{"arch": "resnet", "norm": "batchnorm", "depths": [2, 5, 5], "kernel_size": 3, "dropout": 0.05, "widths": [64, 128, 256], "num_labels": 18, "init": "torch_default", "residual_init": "scaled_by_depth", "lr": 0.0044, "beta1": 0.9, "eps": 1e-08, "max_precond_dim": 1024, "batch_size": 192, "adamw_weight_decay_other_params": 0}
Rows from block 5 of a small multi-label image tagger, named by matrix and row number. Rows with one number belong to one channel. Each number is 50 + 10 x the weight over its row's rms, rounded and kept within 0 to 99. All counts start at 0. After the name is the row's rms in percent of the matrix's.
After each channel's rows are labels from the 100 images, of 14976, where the channel reaches its highest value: "responds to" is what is common among them. Only what is clearly more common there than usual is listed. The data: rendered dice on a table. In brackets: how many of the 100.
# convs0: first 3x3 conv (model.blocks.5.convs.0.weight, 128x128x3x3, each kernel summed), inputs 64-127
# convs1: second 3x3 conv (model.blocks.5.convs.1.weight, 128x128x3x3, transposed, each kernel summed), outputs 64-127

convs0.41 095:48 38 60 34 46 48 49 55 36 43 41 47 54 37 46 44 46 60 53 53 48 43 36 52 38 57 60 49 43 45 54 54 47 40 47 48 49 30 51 47 52 66 45 52 47 49 42 58 37 63 59 52 46 58 50 33 44 46 43 52 51 38 31 46
convs1.41 079:50 56 44 63 56 53 48 58 46 30 47 47 54 58 59 35 44 38 44 44 41 55 46 44 39 30 26 52 59 55 86 52 41 41 44 65 47 56 55 62 30 33 37 40 50 71 42 42 52 64 39 42 59 48 47 38 54 48 57 61 53 48 46 59
responds to: three on top (100); black die (66)

convs0.57 097:50 38 60 55 57 50 53 39 42 45 52 26 30 63 49 48 44 53 53 62 54 43 39 51 48 50 56 49 41 55 42 51 37 75 51 49 52 51 56 43 54 56 52 45 39 56 60 66 64 41 42 59 34 40 53 42 46 34 41 50 24 60 79 58
convs1.57 122:55 43 58 51 51 50 44 39 48 59 48 36 54 49 49 46 58 51 36 82 64 47 54 68 49 39 43 52 52 65 53 55 53 42 61 42 67 51 45 53 67 42 53 46 46 43 43 52 55 51 42 47 50 28 41 55 54 53 53 49 39 37 62 54
responds to: white die (96); dice: three (63)

convs0.121 081:54 52 57 56 44 57 60 79 65 57 51 54 55 55 58 50 38 42 43 54 33 60 46 51 62 53 31 52 63 44 41 54 56 55 43 38 42 62 34 44 44 45 48 45 51 53 43 48 51 58 38 50 48 58 49 31 48 41 72 60 47 46 38 33
convs1.121 081:55 37 41 41 35 49 48 48 31 57 33 48 49 38 49 33 48 53 50 35 52 57 40 57 56 58 33 43 32 61 64 64 21 48 49 57 57 54 34 46 40 24 49 35 56 47 45 69 44 56 41 51 35 39 46 48 53 37 41 44 57 68 52 43
responds to: three on top (99); black die (39)

convs0.43 073:57 54 51 49 55 62 49 56 43 57 53 46 68 47 59 70 57 47 39 51 32 58 62 37 41 40 61 35 44 54 46 43 53 53 39 59 30 47 47 51 32 59 43 54 53 47 38 50 51 51 49 65 40 62 39 45 45 40 39 57 53 59 59 46
convs1.43 084:36 54 31 53 57 36 44 53 45 48 44 47 38 45 59 33 37 31 47 45 44 52 41 46 46 66 54 43 60 48 48 41 56 55 44 46 72 32 47 37 39 43 44 30 54 44 49 37 50 36 55 33 52 57 39 57 30 56 32 40 44 54 63 40
responds to: four on top (72); black die (38)

convs0.36 137:53 42 44 45 44 53 52 53 59 86 49 40 56 48 47 52 49 70 35 44 49 28 53 51 48 40 58 61 58 61 39 67 40 56 51 62 37 26 53 45 48 38 61 31 33 53 51 59 52 47 46 58 53 45 57 55 35 56 48 38 45 40 38 47
convs1.36 188:44 45 58 53 60 50 55 56 55 10 53 50 46 51 53 49 29 52 59 45 50 54 52 47 43 45 58 48 42 54 48 23 53 32 46 52 47 48 55 47 53 54 41 60 61 58 44 39 42 51 46 46 45 42 51 49 58 59 54 71 59 45 45 47
responds to: purple die (69); five on top (64); brown die (40)

convs0.85 095:41 57 53 53 45 38 53 61 46 43 65 34 30 40 46 53 37 41 50 65 49 57 52 69 47 48 79 49 49 40 49 49 47 46 56 77 58 55 46 51 46 36 49 54 38 51 44 72 63 49 48 29 44 64 63 47 52 48 49 52 45 41 62 37
convs1.85 085:61 50 52 61 37 45 45 35 52 65 45 47 52 27 65 50 38 52 53 66 58 43 51 44 25 32 55 42 49 59 48 44 40 48 37 58 38 38 35 53 57 56 59 58 38 43 53 56 43 43 51 79 56 47 57 42 49 56 56 51 58 59 59 47
responds to: white die (94)

convs0.53 119:35 44 60 48 65 50 64 60 43 58 50 42 60 51 51 54 48 45 56 45 86 54 57 51 56 45 36 55 36 38 58 56 44 65 36 64 51 62 50 45 41 48 52 31 38 55 58 45 37 49 43 41 45 59 50 47 35 43 53 53 15 45 45 57
convs1.53 123:44 39 39 50 42 48 53 46 45 45 62 28 38 49 49 56 52 48 51 52 24 48 47 42 33 38 50 49 38 49 46 51 54 46 37 31 46 36 56 49 61 56 63 52 49 53 53 39 48 53 52 51 51 77 45 40 54 45 48 47 30 51 54 47
responds to: brown die (65)

convs0.1 068:37 60 37 49 49 66 52 44 51 45 45 42 73 45 44 46 53 55 59 43 40 57 32 43 64 54 52 41 53 64 56 27 42 56 69 51 54 52 67 37 45 33 54 48 58 21 30 48 51 42 41 45 71 41 61 53 50 47 63 53 52 45 41 41
convs1.1 073:41 69 48 35 52 31 59 47 41 48 55 46 40 51 45 19 41 36 51 38 49 54 51 57 48 54 58 32 55 41 57 44 65 59 43 48 55 48 41 39 43 54 59 52 69 42 61 61 44 49 44 54 58 59 49 61 85 58 76 54 47 55 63 38
responds to: four on top (100)

convs0.103 113:36 41 56 61 60 52 52 32 51 48 48 57 44 47 32 62 58 59 49 42 53 62 48 57 48 50 60 78 56 55 24 40 75 52 51 52 51 46 67 39 55 49 53 52 42 52 47 42 43 31 55 58 55 52 56 55 39 48 38 49 45 55 34 31
convs1.103 106:29 58 46 39 44 43 51 45 42 50 42 43 48 48 51 50 50 62 49 49 37 54 48 43 47 55 39 37 63 46 12 55 57 50 34 41 54 55 30 32 42 34 50 42 49 60 54 53 48 15 52 50 48 52 41 36 52 49 36 42 47 49 59 46
responds to: four on top (87); black die (48)

convs0.96 107:50 69 44 51 58 60 60 38 41 57 45 71 41 48 60 41 42 54 43 51 45 63 43 66 49 35 52 44 40 59 43 66 49 26 59 39 51 61 51 37 51 41 97 55 55 45 61 62 61 60 61 65 47 32 48 42 42 46 52 56 34 49 53 44
convs1.96 125:41 60 45 46 54 46 47 60 48 57 47 68 56 51 38 51 54 61 42 57 63 30 33 60 58 54 52 34 40 49 47 61 39 46 46 65 71 72 56 51 49 52 42 55 48 38 51 54 43 43 52 59 51 60 72 43 48 51 52 43 49 59 52 50
responds to: red die (99)

convs0.33 085:38 51 43 48 33 55 42 51 35 77 53 49 41 62 38 56 52 39 53 64 38 66 45 33 49 44 55 38 56 47 62 54 44 62 40 42 43 70 48 55 52 47 70 35 48 49 40 50 46 54 53 46 48 39 39 43 39 52 63 52 56 49 54 37
convs1.33 109:42 57 53 52 38 47 46 42 52 71 54 55 66 48 46 49 28 52 29 49 60 24 32 55 37 42 47 53 47 40 44 40 51 78 52 53 45 41 44 45 47 50 37 36 48 44 52 47 42 48 47 51 58 62 46 64 47 55 47 42 53 44 52 62
responds to: purple die (100)

convs0.26 098:44 55 43 55 38 59 47 57 47 70 45 59 54 58 53 43 47 45 55 46 60 68 51 42 60 50 42 52 54 54 64 72 44 56 41 48 73 55 41 53 55 56 48 36 63 39 60 60 54 57 43 59 38 47 54 45 35 40 46 39 35 39 64 64
convs1.26 105:25 43 56 48 44 59 43 53 48 72 44 55 64 62 44 41 46 40 67 32 57 59 39 67 42 52 59 53 51 52 36 58 43 36 49 56 58 57 53 37 43 45 55 64 45 51 54 48 44 47 57 55 64 55 35 53 43 51 47 43 44 38 59 38
responds to: purple die (100); dice: three (60)

convs0.106 096:48 51 48 45 40 45 58 65 29 46 40 38 39 44 33 56 51 58 57 44 58 68 45 43 38 53 65 55 78 31 29 42 59 55 53 36 62 45 57 39 50 59 45 54 50 35 45 47 48 38 59 52 49 31 50 59 53 39 44 30 40 53 49 53
convs1.106 089:65 43 64 41 58 60 51 39 55 56 40 38 53 59 49 50 61 43 43 57 56 56 54 63 40 59 46 41 47 42 62 46 39 67 43 41 56 33 50 51 31 49 58 38 57 58 60 58 33 51 43 32 34 63 47 48 48 36 73 51 47 55 45 59
responds to: three on top (94); green die (38); brown die (37)

convs0.107 094:44 52 44 42 54 64 58 55 58 45 52 48 66 51 37 43 59 50 49 39 45 54 51 55 47 43 48 47 31 33 45 51 58 36 60 56 39 74 41 39 50 48 40 65 45 56 39 63 57 30 45 49 43 52 49 77 51 44 49 45 61 41 46 52
convs1.107 080:38 52 43 50 70 29 45 44 44 48 37 48 55 56 50 42 34 61 51 47 51 44 35 33 63 54 50 33 54 52 71 46 34 48 61 53 50 45 37 55 60 26 68 68 61 58 53 56 48 72 40 57 54 50 60 32 44 50 66 49 48 52 52 57
responds to: three on top (100); green die (34)

convs0.47 085:34 46 67 54 46 49 66 68 24 40 47 36 50 46 53 37 46 50 44 52 51 61 38 59 46 38 42 76 37 51 77 50 35 55 51 54 51 25 43 54 62 38 58 43 37 47 47 40 47 40 33 45 61 57 51 37 42 47 38 43 36 38 41 68
convs1.47 079:44 52 52 58 41 37 55 48 35 56 51 47 57 38 44 31 42 53 61 53 44 41 60 50 60 54 53 24 53 60 65 51 38 47 29 49 39 57 44 55 47 30 49 54 53 62 49 43 37 59 57 35 40 58 35 45 52 57 61 48 49 50 59 50
responds to: three on top (100); white die (36); total: 3 (25)

convs0.73 119:51 51 51 46 56 40 55 53 42 65 43 64 53 43 68 47 54 50 50 53 65 47 59 41 46 33 47 61 60 49 54 62 48 63 41 52 38 49 45 41 38 49 59 53 19 59 55 83 59 54 45 56 43 74 45 51 50 58 37 59 66 42 69 51
convs1.73 130:43 52 44 51 62 41 54 44 45 38 50 70 49 53 47 59 39 40 43 61 43 49 49 53 58 23 53 50 40 45 54 41 49 32 39 58 55 50 53 51 53 43 56 43 30 63 49 35 64 49 36 50 53 54 58 47 51 52 55 36 55 39 32 51
responds to: purple die (51)

convs0.67 076:38 36 47 51 47 31 63 47 51 41 63 40 62 48 69 48 51 53 61 58 41 64 54 57 40 46 59 44 53 40 58 55 32 46 44 59 55 62 50 23 32 45 61 41 38 59 39 61 56 46 39 52 47 47 48 57 54 38 47 57 56 44 42 53
convs1.67 080:61 55 32 47 37 46 33 39 33 46 42 37 52 48 33 61 43 45 56 55 50 47 27 53 30 49 51 48 51 41 69 55 52 46 51 53 53 46 41 50 66 38 39 49 43 53 42 53 37 45 49 60 48 65 39 41 42 40 41 48 63 46 36 52
responds to: three on top (97)

convs0.79 123:64 46 49 46 27 51 47 68 52 42 36 38 52 48 47 44 35 34 35 43 44 47 72 59 63 65 46 45 50 48 72 48 37 43 50 32 45 70 36 56 43 77 43 45 61 50 48 38 49 56 62 59 42 56 41 41 60 58 66 43 47 53 37 40
convs1.79 116:38 35 36 48 56 40 40 37 57 52 53 43 58 48 41 59 33 64 46 43 51 53 44 49 54 53 51 44 34 45 19 59 52 55 43 48 60 49 43 29 38 26 34 44 49 37 47 21 42 27 40 30 46 34 42 42 40 38 40 46 58 55 39 35
responds to: red die (44)

convs0.91 093:56 47 70 49 57 51 58 59 57 56 61 43 35 31 44 46 35 24 45 54 65 47 53 53 62 59 49 50 50 34 54 54 47 61 65 45 36 42 42 47 51 55 51 43 69 43 64 41 36 58 65 50 55 42 65 53 67 62 52 60 48 46 53 60
convs1.91 097:59 40 63 40 69 54 46 55 52 71 48 60 52 50 58 43 47 54 41 39 77 61 44 71 61 53 25 49 43 37 50 56 39 46 58 49 63 41 39 50 55 41 57 46 47 42 42 53 44 49 47 45 47 31 33 50 49 58 56 62 48 49 60 58
responds to: white die (75)

convs0.93 085:62 67 56 54 51 53 40 48 49 38 45 52 53 41 58 59 59 51 39 64 50 73 31 54 48 48 66 28 39 53 46 50 61 51 48 48 54 55 71 60 55 39 59 64 38 49 51 36 76 68 67 50 55 50 58 53 46 46 64 46 58 48 54 44
convs1.93 079:60 52 57 43 54 44 35 53 40 37 26 71 54 46 37 24 73 47 53 58 70 53 36 57 48 54 39 40 51 48 54 56 46 56 63 46 54 63 47 60 39 42 46 46 52 45 56 61 61 53 58 64 40 43 60 62 44 55 56 55 48 61 46 38
responds to: three on top (90); brown die (38)

convs0.118 135:40 48 33 50 61 58 44 62 49 48 51 48 39 45 60 51 55 51 46 42 68 36 57 66 36 55 49 49 70 49 41 50 49 57 60 46 51 53 42 51 49 47 43 33 37 51 51 60 53 42 60 34 51 69 68 49 35 43 49 47 40 48 53 48
convs1.118 122:53 50 44 47 46 54 53 53 60 39 46 41 60 39 39 51 71 50 47 39 39 39 42 64 56 58 19 58 73 42 44 53 55 53 66 55 56 49 53 54 52 48 56 60 41 56 46 63 48 53 52 63 69 35 46 43 43 67 43 53 43 47 35 60
responds to: white die (46)